From a checkpoint of a small CTC image transcriber.
Data: 90422 training examples, 12.1 epochs.
Rows from block 2 of a small CTC image transcriber, named by matrix and row number. Rows with one number belong to one neuron. Each number is 128 + 24 x the weight over its row's rms, rounded and kept within 0 to 255. All counts start at 0.
After each neuron's rows are labels from the 100 images, of 14976, where the neuron reaches its highest value: "peak on" is the class under the peak; "strongest on" is what is common among them. Only what is clearly more common there than usual is listed. The data: short English words printed on busy colour backdrops. In brackets: how many of the 100.
# fc1: MLP up (model.blocks.2.mlp.fc1.weight, 1152x384), inputs 128-255
# fc2: MLP down (model.blocks.2.mlp.fc2.weight, 384x1152, transposed), outputs 128-255

fc1.32 [137 136 112 144  87 147 111 117 141 134 147 117 125 161 110 140 107 156 127 137 106 113 107 155 130 167 143 139 135 168 137 139 164  75  87 128 109 170 128 160  76 129  97 142 130 159 111 132 164 121 132  72 135 135 148 121  99 153 133 136 129 141 129 160 128 141 151 130 138 126 109 132 127 169 120 144 141  49  87 118  99 148 149 142 121 116 117 147 171 103 112 124 120 168 121 129 129 161 120  79 102 122 168 145  87 107 121 112 115  88 104 109  99 109 153 117 113 144 104  99 100 110 104 101 148 163 149  92]
fc2.32 [157 140 137 104 126 131  99 112 117  90 123  95 145 152 125  98 120 116 112 100 160 118 166  99 159 124 125 149 127 111 126 153 136  79 114  68 117 121 122  76 130 136 125 119 184 136 115 163 164 189  94 143 158 123 152 132 141 110 108 168  78 112 133 116  73 125 153 159 122 122  97 145 146 129  68 106 121 121 159 116 104 132 158 128 149 120 139 138  87 120  99 114  79 131 102 136 117 122 150 129 177 138 141 117 139 170 125 128 133 118 128 130 143 118 178 143 121 131 129 148  95 114 134 111 111  83 101 139]
peak on: letter a (37)
strongest on: green ink (28)

fc1.62 [125 138 141 130 153  76 123 159 125 121 112 140 121 102 186 155 155 130 131 123 119 129 132 139 167 141 104 132 155 126  90 174 131 105  96 140  91 109 160 130 117  98 137 140 169 123 153 142 165 167  84 124 144 117  92 148  96 121 138 109  80 128 120  58 142 122 100 157 124 128 126 167 112 125 123 121 136 112 151 140 123  85 115 109 138 113 149 111 125 118 156 125 135 116 107 116 133 167 133 106 119 118 160 135 105 122  97 125 114 130 131 146 124 147 109 123 134 129 120 135 116 150 128 141 122 152 115 122]
fc2.62 [121  83 133 153 157 123 117 104 116 159 191  97 139 157 102 153  90 125 165 108  96 104 111 123 134 109 126 140 123 110 112  76 131 137 127 137 168 134 121 144 137 140 128 127 109 116 132 107 142 128 122  80 113 194 141 126 148 139 118 151 123 142 139 126 121 137 115 113 139  94  95  86 200 113 151  74 160 118 140 115 133 130 117 104 160 125 146 171  90 154 107 124 108 108 106 168 150 114 140 111 146 155 107 133 145  78 132 114 126 146 130  92  89 122 125 144 125 154 153 107 139 122 153 133 154 206 126 107]
peak on: letter k (27)
strongest on: the letter k (38); green ink (33); red ink (27)

fc1.8 [154 111  71 113 116 126 104 105 140 128  98 136 127 121 111 142 145 166 122 128 124  92 150 135 143 125  73 138 129 164 145 106  93  69  98  73 102 128 127 151  78 138 131 125 155 119 109 131 103 111 108 117 160 106 183 168 157 142 140 117 101 107 126 115 109 127 138 102 125 138 158 130 153 129 122 123 126 140 112 138 139 148 119 131 125 134 114 105  59 126 111 139 151 179  95 152 114 145 104 126 141 164 185 126 174 108 113 133 142  94 118 103  89 107 122 163 170 137 131 127  92 138 193 156 145 156 150 173]
fc2.8 [125 126 139 138 126 149 109 110 135 117 152  83 144 153  93 131 115 151 104 126 144 136 147 106  94 139 172 183  99 103 158 159 123 150  78 134 106 115 136 122 113 106 112  53 114  98 105 118 112 121 102 133 115 127 130 104 115 169 128 127 157 143 174 122 130 124 165 129 148 136 106 141 131 156 118 136  93 127 153 157 102 138 115 159 101 147 123 147 136 113 160 142 110 123 143 112 149 123 166  91 131 103 122 111 136 162 123 116 121 140 144 164 193  80  90 101 143 123 143 144  89 100  97 112 193 142 113 111]
peak on: letter a (42)
strongest on: bold (86); orange ink (26)

fc1.668 [ 76  92 142 128 147 122 104 151 145 128 156 132 190 149 159 108 153 117 104 136 136  57 119 137 130 159 151 124 169  79 106 170 115 117 109  86 135 127 150 121 160 145 120 143 160 136 127 144 155 132 121 148 106 156 108 109 123 148 122  92 158 133  96 139 117 114 147 150 112 112 159 123 151 106  99 114 139 101 134  91  92 115 134  84 141 154 138 129 126 130 109 106 212 122 128 140 172 151 144 132 133  95 125 118 129 111 123  93 129 131 156 114 101 133 107  97 129 148 107 133  98 141 137 142 101 109 154 118]
fc2.668 [140 132 159 160 142 111 124 112 152 126 103 103 110 110 141 138  68 128 155 148 138 141 130 101 126 114 114 148 116 141  96 141 148  99  90 153 135 126  98 162 139 138 121 120 141 132 186 152 131 148 167 118 150 110 121 152 139 104 147 151 137 158 147 131 129  90 115 104 158 133 113 130 133 102  98 113 173 134 139 104 112 148 110 165 118 134 164 119 117 130 110 132 145 140 148 168 119 133 127 129 167  98 111 117 138 164 106 117 137 154 144 139 143 153  94 139 146 174 113 151 178 118 145 147 138 156  87 133]
peak on: letter e (35)
strongest on: bold (84); the letter e (64)

fc1.422 [139 156 129 134 138 127 149 133 115 175 117  99 154 144 140 103 119 132 147 110 181 159 169 155 132 114 132 138 121 101 144  99 138 172  56  77 145 112 143 164 142 143 132 110 161 138 130 146 142 107 134  70 145  91 144 118 131 148 104 116  81 169 116 154 127 148 175 135  89 152 125 107 122 159 138 137 135 105 140 101 162 142  99 179 148 136  97 150 141  96 105 129 154 119  81 105 131 136 126 142 106 140 162 140 147  88 126 108 136 146 115 105 126 138 164 129 187 126 165 124 117 138 114  96 159 146 120  64]
fc2.422 [ 81  85 145 145 129 133 128 115 106  96 147 132 109 149 115 104  80 115 103 151  80 146 137  97 106 120  97 104  73 121 113 132  98 121 149 136 105 144 156 126 124 123  91 160 117  92 133 131 115 176 135 112 164 168 122 133 102 136 108 140 148 119 128 123 106 130 109 118 130 138 134 130 166 128 114 111 116 147 130 127 132  84 136 132  95 127 141  95 139 144 139 161  99 141 122 124 161 117 153 107 132 134  72 121 113 157 143  96 118 114 106 173  98  59 110  52 138 132 133 127  92 108 116 138 112 115 118 134]
peak on: letter a (27)
strongest on: bold (82); blue ink (53)

fc1.240 [182 131 108 157 117 116  92 126 121 100 162 135  96 142 120 106 102 107 117 158 118 106 139 132  88  88 127 165 112 132 126 147 133 128 193 160 110 112 121 137  99 115 150  95 142 101 124 119 144 106 128 141 138 141 167 143 106 146 132 101  84 116 178  90 138 108 129 128 113  94 100 166 172 122  47 140 144 181 124 143 131 118  93 178 127 144 167 155 164 125 138  86 149 125  98 149 125 129 132 132 119 124 148 103 136 120 125 121 129 123 118 132 171 105 129 116 144 143 126 152 142 166 136 117 155 133 110 127]
fc2.240 [104 132 139 116 132  75 144 177 149 167 185 114 151 130 149 165 128 143 116 147 152 121 154 102 171 119 116 106 129 135 137 125 134  96 111 150 145 159 100  87 104 138 118 101 142 134 170  90 124  91 147 113  96 126 108 123 122 157 120 174 147 120 123  91 173 140 145  96 112 131 131 179 114 104 148 122  86 114 167 141 116 160 121  84 137 137 136 118 157 157 122 145 148 141 107 143 137 124 124  87 138 108 119 137 137 176 156 134 131 127 121 170 112 125  46 163  99 153 122 141 105  91 123 123 159 120 177 124]
peak on: letter a (28)
strongest on: yellow ink (26)